{
  "model": "model that answers yes/no questions on an image's attributes",
  "encoder_arch": "convnext_v2",
  "fusion": "prefix",
  "fusion_encoder_mlp_ratio": 2,
  "fusion_encoder_qk_norm": false,
  "fusion_encoder_num_experts": 32,
  "fusion_encoder_shared_expert": false,
  "fusion_encoder_connector": "mlp",
  "precondition_frequency": 20
}
Rows from block 3 of the fusion encoder of a small model that answers yes/no questions on an image's attributes, named by matrix and row number. Rows with one number within an expert belong to one neuron, the router's apart. Each number is 500 + 25 x the weight over its row's rms, rounded and kept within 0 to 999. All counts start at 0. Numbers have three digits each.
After each expert's rows are labels from the 100 texts, of 14976, where the router gives the expert most weight on average: "fires on" is the input token at the peak. Only what is clearly more common there than usual is listed. The data: fractals drawn by 1,000 iterated function systems, in grey. In brackets: how many of the 100.
# router: router (fusion_encoder.blocks.3.mlp.router.weight, 32x128, trained with AdamW), inputs 0-127
# up: expert up (fusion_encoder.blocks.3.mlp.up, 32x64x128), inputs 0-127
# down: expert down (fusion_encoder.blocks.3.mlp.down, 32x128x64, transposed), outputs 0-127

# expert 28
router.28:463475487497499488511449508516495526536532467488499513485490501481505527474515488497468508507478466446528523542477475472522524468515475520492540490478520509511434504523517501466517480492531475528488510501473481514511531520518573554494466448487552504514484536484518488541514474471510514494492505493548496527506506489479461448522524462471519496499498498526511485492477493536476471474487
up.0:500500500500523514500500521500532500500500492500578500489517500500477500500532500472515551518490547540500500548519487533504472511462492515500580500468485500521394500500500505448495500463500545509500500500513461473495517527547505500500485527489548500531500484500498500500500525492519443500500500500500500519500500495513464510500467471479500500497500500505499493500489580497470530454481
down.0:500500512501488500493483467500500507504430422468500500500483500463481490517500500466554523500516492460480497500521466524494499500420509492500500570500515500500466500500473500462564512500495500500500476500499552500500490476500500472500498544500516459540500500494524479498471563500517457500474526475463507440510500500500502549497486493500500500508486500556500531512483496522500539489480
up.1:500520500500500500529512492477500445520500500509530453503499500565438500519500500500528517485500523500524514500500500520500542488500496495500546500507500500500500431500554491518513479500500508500476471500544462461500485499529432458500500430531500505545500484500502500500547446557517500500500456500476493500501504486469497500500500483524500481500500536500422557511492500500486496480500
down.1:475536515500500494500536500500500535498500500511498513478500497461503503508500500500500500501539475491500496395500471500500500513500545529493545544519511525506486500482500508500478570500483500500497524510522500500465568457503500440512489504500541500504503471500500500552478500491500500514532503461500512466500590500494421518503500501500500500498500510497505506431523493486530500490512
fires on: "dense" (100)

# expert 6
router.6:476498500478523472506463491501469521481498530482487484492483497556520500497485519504509475475488550502472510510525509496541534445508495482495523529503562510545511503485483532489534467483502460510529492534534465530517504493538529500493501514487515483486545513490531485471502477472536500532491487495493464546534499501496527482457540459478494449519460537489532527470468537465477496534486
up.0:500490481500500515486458522494500500512499524500500500571500454423500500524500507500512523469539480500524478500497418477492500500500510444436500500508500500508500448500514443500500550500524500500532500486479483500530468488500481500505500500500500501500500500500532540478500500566531526500528485529508540494505478500463489500500543508500500556483512478470483509518480441467458500500476
down.0:517504504468501473459477505500496495512500489537495500500534488471500494498454491500500514487558500500500495500529500500498515513520516496452503447500500491493500500488500445500500507500446516525500446468500520500500494512487498500534554492495539500500500500500500566484540500478533500494500505471480508482592500475500569489500500521459497500513486490524511544500500432471500494500416
up.1:502485500512513487466500474500503520500500500500532517496500500500438500500516541500504525506526500557543461557496393497468500500503529500501500500500477529500500493541557542521529460519500500476482514506476470457500529529500500507543500500500437516440500526500447500500486503500529500500473500471500519500500533542536479500520456500500537470496509495488509500534500500478500498487525
down.1:500500532500508437590535500500503482500487500500487500485513500547476462513500500540549500522456496500462500498500497500500500500479500464445520500559497513483500489500503487500500468492500521509493500500474514509492502530500500500512500445466519500479471526491519498464594445522527500525497503490538499531461433514500522500533500486500500500500475500525500500468500500534463497517459
fires on: "sparse" (100)

# expert 1
router.1:471491504488529504514472513513470549471509521479516490472470541483554503492472534485525498493496469488492507513528471477523494467482506505495532528500524519532508530520499519491507469463549467527512493515471461542519502507519551501489488477490531500521530490512454530506484448473513508545511497511513457513498513482498536472476534479473461474524458514478546461486493474464470482522447
up.0:515500452469490500495480481509476500500494471497506500500516506512447518500561500529466480539452412505483500507466484523544546522487500560500500543541500518486498530476479479500461497500500500513493460500469538513500516500483500490500506500496500492583442521500500507545484513502505555483500510507500515500466517487484500521530500561501520490483539500500485512493500466500470500480500
down.0:479500502500481483478511500504500500486507515457518500537492500529481500460474537499488512544560485471533516534515498500494483510505500500592508500466499498500500478500438451483500482500522500521517500486475524493500533519458482529426462500482500499466475486508518500500492532455495500465505504500533500444483514543531414500506485509512506510500500500477495501496525500552477500470518
up.1:500525453537430500498551500501506477494529500517488533580500463483481500500508470500500488500500500525541467479522476509466497500508500478496525409505500500477503500495495500500553500536500540516500506500520500500561500515489500500551500503500500500501482534496544484500500519504517500505535500494500500527478510498521500494510455480518472529500507452477471517500578547530474522490500
down.1:544500486505491500492512490423500500500500535502500515500496508500487489500505500506530518522421473500487518564500501496500500500489561464539500500473505500500500500500475506519500481461516529492516569500512522524480497530487474500483440500500523504552544501500466467500490500499500494500512500500500538500500523500500491500529500489500482513500500530500480502500532609485500500500416
fires on: "sparse" (100)

# expert 23
router.23:481489496481496492537459519476545490523519489454505514479482489477480536512521510551465508534505470454519561480491493523478539502490452464511517488460500477506438512508556541529495473530480488475523488491481465461517503486508528541528509487464533502483492538507505507496517482511508494480489487479557512496527457486481475471495539480548525529493511512515515532514504506511492494472481
up.0:500517500500491496497500486487494500519484524484477500487500467500541500445488490500511500491568509434500489500500500500468487500500500543528493500524500488502585477554499484500515500497463458510536500528500550522523507500477443500513451503515497490470569500508474499500499469503527559554449513468492451500500539528477500506502500483504500513526481493496476501500507552498523483530500
down.0:509500452501527556438510500539500532530500500501531541513506510519506474508439489408562502499470530500537500500507503500534510459477531500500531500503479494484523521458515521500476581500524547500500500482514500486478527505500500488509507524483505519528552500500514550529457540512500500500516500488464500500500575495500500500475500511511517498500500500500500500487491500500477500500491
up.1:506503500479500511504500519500490445500500438512500500498479469441537500500499500519515478482553502498555483500525500500500483527505500500500529448500500500489521506500450471500558486514524515524493509500569500531500558524500500487500500493500498481500500500504500471483539492500507474521494486518500500475500477486523483500500500525434493500500533518500543488486440619500500487507484
down.1:528488494500484500420521500570488500500489500539551488500506491500500522511471482500556499500500500528489461448496457498483500511464500541500573520539515519492495500494500489500500522514562501569452454540477500516504501497508500476499466515498515500495496440500471500536477525511498500500528492493513500500500525498502500520482478468500534541491501501532443465500500519475493504510489
fires on: "dark on light" (100)

# expert 9
router.9:482472513503481482472525524549466472543504501522517552458477501494492508435509519536518509538502479497460476499482527468504478526498526511530548461505531489473513475471536513507484473500489516503463477554478451491500506524453503521503488483463496459505515531487512507520473511498514479472497529512459482504536530524459515452473522497500511486502492538520507505476506535494480463548488
up.0:500555490526500500500536493505426454507500545500500508500529500507532500500519500500500451500500500500470502500500508403500467492500492515559436518500500500500494573538500500500494500500500500500500500500500500500500499488500394500518485457465536529524502424500500500500526551500500479500501477529500500500500492500493524483524500500500500518500500500490500542472500500510500500475500
down.0:432463500506479413488503510500500551495405538480500500500526567532500485500500460500515500472500541512468500490560500520491500500483485493500482507544504509502500470500483500529500500551525506467500500500457519452496545470500500464497534499500534500500481527497524538489500445500497500508507500521505518509508500500529513518500500498564499499487500500500494465500526494500500500478478
up.1:474500457506507512570500488500500500464535500513500500500489479506500520500497492481516498457534530500555531515500465500480520478521494500440493500482500500523472489511475503500582496500500497500535475497500500444491526469537531540504459464500500535511459500441479509500495444491489499537500500504500486531500488500510523450479459490517500500526509500517500500557464503453449500481478
down.1:500473451515501500498490500464504466506500510500456530500500500500546500502566471493430512513500466479500533500495500500478505500500500494500500466492557487500466443500520550477500519550454515531500449500541477548500500492559514493493495500446500496500540500498500441514490463500500500493500488459524512520500517517479500500453500500473500475534543500500500550500456502527500507500501
fires on: "dense" (92)

# expert 16
router.16:500516470519498543492512459498508569519481498467470569493447514517509515469462503466519509468497466484458500478506513463516495475535487531500530522473507479527518520512523509481537508518483508532506492505526480481509468532509548505521501447450474485522528477478468477537488538493534511448496539441485519487492496520517501516513505509524499498497496534544489502475528483518505489494510
up.0:496535506543482533500504449483507504493558512500484473521423500459500506500471493480511485473443500475542521466518505500508506492500445480512430535496513503486515438560500534523523513498500500516518470522465481454495513500488500527497494450466515499517524510500500479521500476535517511500500526529506500504494560479481547500511500481542502497504488488510496516522500483475486491545500
down.0:477504515500500511490499495500492500519534429506500500446516491510479493500502559541510500500481450445489513494518458514487482446500518520556501482492548506464456519495520486513537483519524534500500501515474468541477528500464515484539491512477500515439505500489505461465506553473492512500500498484548504479501507482479468500539489501489500502500541502458484500511496445534500452500500
up.1:507500500493500501555522486509467452488509485505492497500479474497539487500500539515491453523510547539452500536542481493491480552513503500518513454500536492500503498478564500500460513449493522485503513500470500525524537500500497531496464494481542500500534585491505500460504488492489476564490457502458426494500519514506460500488499490461502500500500502500462507500500500500487489500492
down.1:478482500506556500462402525502515509500500500471501510509500481472506500489483460519514519475500447450500531599518503522491500503546500503500463504500495506536519522515506491500417509482509509500500455500500500494516500507459564500528498493498500500529508500500512531476488500517501512500528500503500484500500500486495555490508566477527540483524486509494500509500478483531472505493500
fires on: "dense" (85)

# expert 3
router.3:503455535477493486488490473520444550485508487490521508485528489514545484458482495469527523464517522528518494467541472500492492485520494517468495497511467518497493481471486431482518501494490508498498483542483501525502523509506508519532504521477526507509529504543532476526476513482539480545516530482496453488491537464533510522457487497458491505514479495537527504473488512454476555544452
up.0:490500500448525518461446455500493436498506500531503514500500528500549501455557521500486514500509500500495449500500507536500500500497491500500500500498520500500500528500467493500460549500481525486500488500500534459500500500517564498501500444561500500500561465529500515500495441500479500449514500500487500500500500494500471504544452457492500478477500480530535522500527542500530464509524
down.0:472483501508509500492500527500500498522508512500507500500493484500500477500500542510519503469494500453536508422476456505472520495536455493442531500534500513513443500500552500507488500500483519510531522484500541500503535500631500500500513500500517500479480523523500517497500481500500500535500500517519500500514529517518602460500528500500488506500500500501543519504506500500508500505499
up.1:495504505520491494500500500500495483500510534519500510500506521500512500464499531544475557500500431547456500496529521489470500491500484564477500484490500525503485500479500484506500500524504507431490516540500500477462531449519527495500455491499500433490507476500500526536500490500500427420504487409457500479502508522484508500500540508500502500526500500511500509475500500500500504500481
down.1:507500500500510541500508466479497565500486421496500521511497463508490500500524500467513500517437512491528500500500454532484500500444500481509540492574537493500500528500520500503520473529500518500500500500454485472547500507486500527553529500513563500469560500500500478489519497500500511484502502472536521498545500500519500501536524500500545500508460527500500493517500487512500526500429
fires on: "two maps" (100)

# expert 31
router.31:486476482503518519473503505537474464523470466528508504478530496507518475465534478493531458490474542487530484482511484493483498513520470512467536531520519555505464470454525482474534529486523527511462458521523481503501541495508461499521478463528536492476506502494483515525492519519511469511538498520469465516483540540489531516460466483499473523487529526484465453483465541522532505505495
up.0:516518500495508465500500500524524523502483485473486444503495505519489500500470457500500500416484532505458496498495505500498506500500500499473500479512501463513525497528531491500519501477461500500512476497497489500500503520500508482500509510500496542464460478538505465492516507454492533631461515500483542473500500525500500508516500483492500500500500528507564524525500532497521500511419
down.0:485500485556490533534500549499500481500500524495500544500530530481552496507504500491484502500488501440475481477511547493500489528446500500500453468509499517500512530500500488529500500500500506473516518500500500521468500466500479489495500497500500459525515545500493498500484519537500457410490500462493500517444503453500482539522452500509482509500490511487438551491448497496500499460538
up.1:478540494467500503500476553460500457543529518489500500500496451500500478462500543552500507513482479512495500457500495450497500527526541422529476500505500477495500474500468491510443500494462500490553539505529546500460470503475460487484497460455528510525525500509517508527509526500500500480514500500500550500528529500464505511477573489499500500500487490500500458500512493500500500500500
down.1:500500480454500548476461490461500550465508500497399535535481528537508535500500500491500500478500478481467512500520505500500476500458500488470485521462500500544507493473506500510551520506551464508500500482507474540485454529500500500500454500500478500484503457500531466558491500513479500449500500489500466485494471500534476519500500492500500440500502461543521490500491480500500481521511
fires on: "three maps" (69)

# expert 30
router.30:484500459455493478481435544496528485533506489526563496512525468464521516493495502495498520480461494496527488514498449501495497457505477479511512503499494512507453509535491522496486480497549496473506517495494480541512561540535506511507431491501509480516491519545490490502484478463471498543507498531538513510521522518483514501485534504473482466524510482483486508540462449506517498517450
up.0:460447477520466565541531500511502511539510526486481500508500483455527493450526534477494453500473439500477500486500468500496553500500525486500484464532489500510500460500496502493500488478514500489500425500535500500514500516500500500500535520500533500498500500485524489548560500509500465462540500473548500517477500500523441500500468508540453500487500500534469498531500500526500507482500
down.0:552463500497500479500500480484525497486485500471493491461505498495504447523527533458500527500474500477500500500500482500500494530497500501496500491500557499500519500504533496499534500468512497496500504459500453486500479500414528520476476500549500473529496548520500522547457483500534528428500500500499493530509525529500414500500516470500461502491526556526467528515506495530500500477488
up.1:500500510480522497520500477447470500462500500488445552500489500502500500500500500500497504522500500500540524461500511500486499500491500529499489500451487526483500500520528492481464487516469500558500491499491500449538450500511501500507547542500536574500500469491500487468500500544486500485502500463452466500455441500471530487503500539531500468500500510505482546500574500447509494534522
down.1:500539500533500498515500500466500500581531443478494511500494503500474500500513500500527500500459506480517474500516500500477500500500500500500500514500500441523500485496471506500556456516500522500526498468470465534441500518500573482563534500500500531477558500507510494538475500555525492431500496470500500520500500500523500500509500500464500488500512500497483484562454500500542487500469
fires on: "dense" (63); "two maps" (36)

# expert 7
router.7:467530504474502487507475508483475495509521480490499472484505460541491468493466491511487493478512566493481483512536510496526523484511486494472511493480521484533478496455528519520537480462454485509531488524562479507508512484539495504482522495502536468456530535439530449448538496495532495527492485500503499498537507514509480479474503464478479475517477529495513546512457547471495526529493
up.0:500531470497503500500500500465500498497500500511500497530479553500500533500489550544475459500515489500570500488500467500488490510500479490403500500500538475500501500538525515518500500487500500455500543495500500500500490509454500478473554467500500520500478500416436500500500494496500506500532481500518500477500500471500525500500500495527500479500445500500456477500500500511589517473505
down.0:489512475500509444542500500534498489492500500489508476521489509469535539495521510492513500486559464565522493481507550500527500500500478500430496500545541467500500464567500500500500500535500523500455465483531500499492511497541493500529510484500500521500470500528510577507500565540534500479500513528500500500500493491512500507468500500462500500544494520521493500500500546500534521500454
up.1:499514490448500500500500509478454544523509489500500513500500498500500514515472480529500479508532540443499509504526507500500500483473519559500502461503548500539468500457526500490500494461457465498500454565463480446499478484516512508442500472500489531504520554500516500511492500502498470486500462535538481500486500500500500498500500431500476473500532490571502493500498516535511513524542
down.1:494524496475471487468526500532502505517500465501500527500527477500527500526459496521515500500501500477500479506500500511498500500440498458518471500489432513489467515531500493494537498535510463474483500500470500500495550481500547517500522525489500500501569501486500545496500500533486519574502500495500544479538494484444500500555518500486483500510553527485549548485427500485488500485500
fires on: "sparse" (50); "two maps" (50)

# expert 15
router.15:486508485464534482481473498525505487536491459467530497497519480478526453472518441490516496463460528507517494516519469521474519480528459518478553492514524491530486508498492492483529503521522478521480503510486474520530530525526482506512470465514550517498505520503492504514486516463477478549486484488517471563532542541506500510459501465507457483530504495463504457533496464490500478527457
up.0:495543486500404541535499503500492551500522500500530500500500519500500486500530500548500538572484517500500490500495539500500502500473500512500500511500500456500500558495473500500500492515508500520508500500536483500484500537452500499536500500519510410503518547500495500529500485510500531563481500454497466494500529519446500500503500500439518500500450488500500500500465499500509515500533
down.0:500521516519486453456517502500500530500500500474447514500488498500475546500492455500500500500477490570476534500500500502475498493493500500464456480500500500505500500522503525543500516500500489500571580512500500511503500504472500500500500526501511508529514500500500516514460500487500500550444505500524500498497489523500609491536472500481481472496500500447537551512532504449500506500483
up.2:519498532459536464515477462478500461501488434490471500499500476506479500500500479488477496481543500498483471528462472549458499472537510491474500545512515499461500524482499534508521500495511491495475528500500476500518500500500539483498511468506502509500491487500486499451480482528457476463495500500516561508500511544521500507486520501486516539500502500531402479520525563500500490517443
down.2:552498500531462490466512566479509486502465517534500500474474529494466456500500465520507526538494496494605495521500491459545550492516480472493505500531557498500477500508490508515507500500515482500507499519510479544455499504500503500438500486494518504513454497500500460456500485525533512514483500513511500524495464486518500551480491500479513470487510500531525494500463494515452519504500
fires on: "two maps" (100)

# expert 21
router.21:477476467494536504482458518530480505543480461505498535466522498469539476496518461497492493482494495438542516526509456455486527497497458532479540523514527520505478475520548482479504510483502510522498488529459446531494518482530518507543471468501542514492510529522472493551496488489496496495508528527553463504503539493494485492478514498509495528516506520503511474528456470479510466508466
up.0:500500481500474521527520496473513469500514552422493500479511511500477477500500504537481529482502526435518517495497481547517500474536475509471488446488480524536489500500500494500513489500506506534535500502529520512500474503500432527505500477532500500473509528500444500489456513501500476496496466531484493496500511499500471467532413500519495500500473500461500452500464500516575500500500
down.0:500500500529500483500469496500500436500500457526499460505501524504500524500503532478500492576527508566500481426500500488563500500495544500500522515543488550500500535511459500512479538484522492540506467495500461512481533493500500500500501552500468484455519463526480488519533512500506495476500500501469477500461500475500449497500520517516522481459472507457481500465501500500500503481542
up.1:503501457490500500484546475500493500500511539500485500479466500537510497463537463569500500499521504500493483496464500500511496497500482519462500454487519500492465525471500500500447564500511475500500505500500500455471471500500421500481505510485520453474523521519500495489508500521500546540535469531493568510500517476500493501519460538500480482530563515469500495507455540500500484488528
down.1:500500500508539417497500472521483500500500490487503515544525510527500491522509500554529503475520500449529510380496505489531500498500484497497460500482483500507496508509496484518476407500436484507500444463520471500495500525496504500498500486500484503532500477509485468476500494492525502500500458513553509500500464487486500500491541517501500487501468523478521482500479513500497493500465
fires on: "five maps" (65); "four maps" (35)

# expert 19
router.19:481459479497528490493473525529486533534491455487515522463511514475543464476494470491489486463484499459533495509532450453478513491493451517465530492522514513509479474512538479482496496481520502519510483522463454535492523497520526503526476480495562510508529520514487509562494511501493514517510540513538461504487538489507498511460507492498474535520488530494531475511451472475478487515449
up.0:500577505492500508483500500441510500471557562500509439500500503540447500477482500500483500507526500500439500500504562517521500512544497512500465500489469479532500481510500526500501470487495473500500516513552500481524460500482523533500479499469419500500524500512513499500541473454499526495503500500486500490534449500524453500500500518474500504524503500498535500500542522476499500500506
down.0:490486516461500417558497545484487500499500500487498496500512490491524495462492507493556500450454500425478491436510478500476500502500490500500493500500500500498503500446521504496560483500525514473446415504500524505499500502500506500475500500500515500374500488500504500488500489460500500500513513498494492514481500488512505504488500484478495484496492500513477482500512482500500500500529
up.1:501500500484477500483463485511563463500500514476477489501491474529500499488546508500493500508476477500449500500487481522500491509500484517518491500500504500490490549509511544500500495500500518453500481538516500485522510530452537507492538500449471462534500505541526500430522426524461478469570500500477542504467519492477500494490500452496500480455521473514527500496544535508538479500500
down.1:433500500501483500500521512503500509507491484518487530513468511505491461500455509542500521498500516522500508500505513497507500516441500500459500500424500481500495467560502485500530518500500492500500516500463500496500502526490500461479504457500494500430469480456491448527511536495504474500536475500476525500398483480500518500505498482500483513500511511504534532500576471518500495459500
fires on: "two maps" (65)

# expert 2
router.2:483466452489517511475470520535475513521491466478509517474525499485548471485506475487511510480488494444535502509516452464463522483502472542471536517519534512525482476502536477483527485476532495502505479550478456537495527493529511516521470478480536493496525530516471493550483509495499499517535519488544461508512543483467498511477515476506480540515495527491524468509460473492504465520452
up.0:500517507478500498502446500450561500500521500530512504537496500521500530515499508554473500510500460500474500500497500500500500517518500469500478523514498485520477546539491487500500477477529500466500500498500505500489459534459450463500500500459500471500500480494492500500550500507500500481454479529500533461510500496501495516523500602532547516535500467480508439508500475487474494573500
down.0:447506537514457500399505491551500499500530500519494472496500494579466536533490512453494500500460491516500485500514500514512555500500541500513474480500547491487497512488504500487500426502500502505500511500531500500494520500472500500491487561500500500500537486500493503429500500477551500512500544545511486494500500480500500477500500506530443500501500507507500535519500500456492500500496
up.1:515508511500437500485524492500517467504459500467500498521500543517476506527487538550496521549512453548458503519499448477489512506542519473550515470488500503506508495500494488513500506470490519427500491500479533500500493500461500486468500500509489484508458500500500443500548501500463539469483477536470527466510525514500500501538533500517500533487515516468568500534515510500472535500501
down.1:496500500500485484462511564481513500500510519521533491517504500518477501518530523453485500437500486514491536462512462520500500443533500482536480506524429522507509522425500483481468467500518465502417500483500480493508528500500485479500503530479468496500500540519485467459469500512500531543500500500509500475527500492472537477506523500501506500466495527494464540486500500453520500492528
fires on: "two maps" (49)

# expert 13
router.13:495480480522496482518465520506499514506499494457505539497509541452531493475490503501504512516530443424543499552478487472503508493527478495491514504477491540500496535565529491485498490488539491523507526500468497496503496523504555516502476440488556496507464523515489493538513449489494512504478513507544516489479486485491479480518515515497504523517488526519547465520479481531456486450486
up.0:500500482500500500498493500486510475500471524518500500550500503500565502548500500500500497509523586514487527500502470496517529500520500500471500567491500486523503510502515501544494494489469509500500500515523505500540500509457500491490479529498467466520500500485500451410505508491500500505508511500500460496500518520499500525532480463467531467500534496485447558477468428497485537523456
down.0:496507479495493500443528500483522500500509481467485500465500484491500500500555526500482535500463500500490514470488465495500502541500518497464415525451507516517509518457500485547500479483500543490447500473453476527502526500541500496533509478500589469500470500489500472500494500465540527500500473460500475528464500514502500500442489475460500499500512521500536481477500526527512505497500
up.1:500517500500500500500500500500491500500500453500500564434500500453500500500480475513500480500515510500500525525514500500465526500500500500500500500559500506500500522500618472500500500500477483512479500432510500517591500488500500459578491549500546500477500479500471500500500537543500500500499500459500500500500500500500515500500500437468500500500470500500500473500500500500502493500547
down.1:502500485500522551500500535500539500500488507483463500486550500500442571548499500500516508493487516584500522481492508500500529492521514489500463488524513500471500500500422508543500500505500497500463507546479518500522495552500500459500500500474551500500500500508500500524500489485489500500500500490500520470500496520446495500520407516500500496463511499468465500500548493505513500450477
fires on: "dense" (91)

# expert 10
router.10:476485489506517467524466517502480518538513470467513544480506512463531470511470477500465523472536498458537496552523463464487506472523469518480498485477524502518454485519541472498515509466491504506535522532472481516495509476529549523528503500514537505474515545478471471542540492475496524519475519472550497496535491503524454505474486479496491529514525521487547499531467493488497531511474
up.0:500503500511549496530507507455500501500490496500492499531481468500473500532498499541500500468537533514527503497500488500463532494500486444538500497501502500510502500500487487509511496500496481500544500500500500463500492502529462528468484475500469547456472533446500500477516436473461520570493475467488577496546472500505446500500478500500478535516500500500538545500497504500452500446507
down.0:493521485457513500500483503453496547467500500507500504500497462520492512438491524503500493503510472527500500522534503480472549500495500473489462473500500444479527511500496480540504500512491500488509500450542510500500451554466498507500551500519437497499508463529508474465507480540543456444465500509518449492526500526501497517500546498530500491457508506566500521486500500500518491521487
up.1:500486500420549517500500500500498500517500539500500477465500504452500486549535497508474500480520526500500500528500500500468535483470490488554499461500548495513466500500469457505493502522577515497527483536500519513529502512500556500526487482500500500467500500515500500488519535500506442500524500524505500500561500500500527500496502434530487500461488549462490541516516504471529500468527
down.1:479491526514500503456506433571491500500459456500437518485500470482500483533510479490476515500525500473500500517500449481500502502500500500500500535500500500501505510504500533500458500527500500446500503515456471531500443500500500500534489506502500500443535500500500581535459500528511477500498540500540439500500506490500450497498480500500496507489511500495539572500477492480502493483500
fires on: "two maps" (100)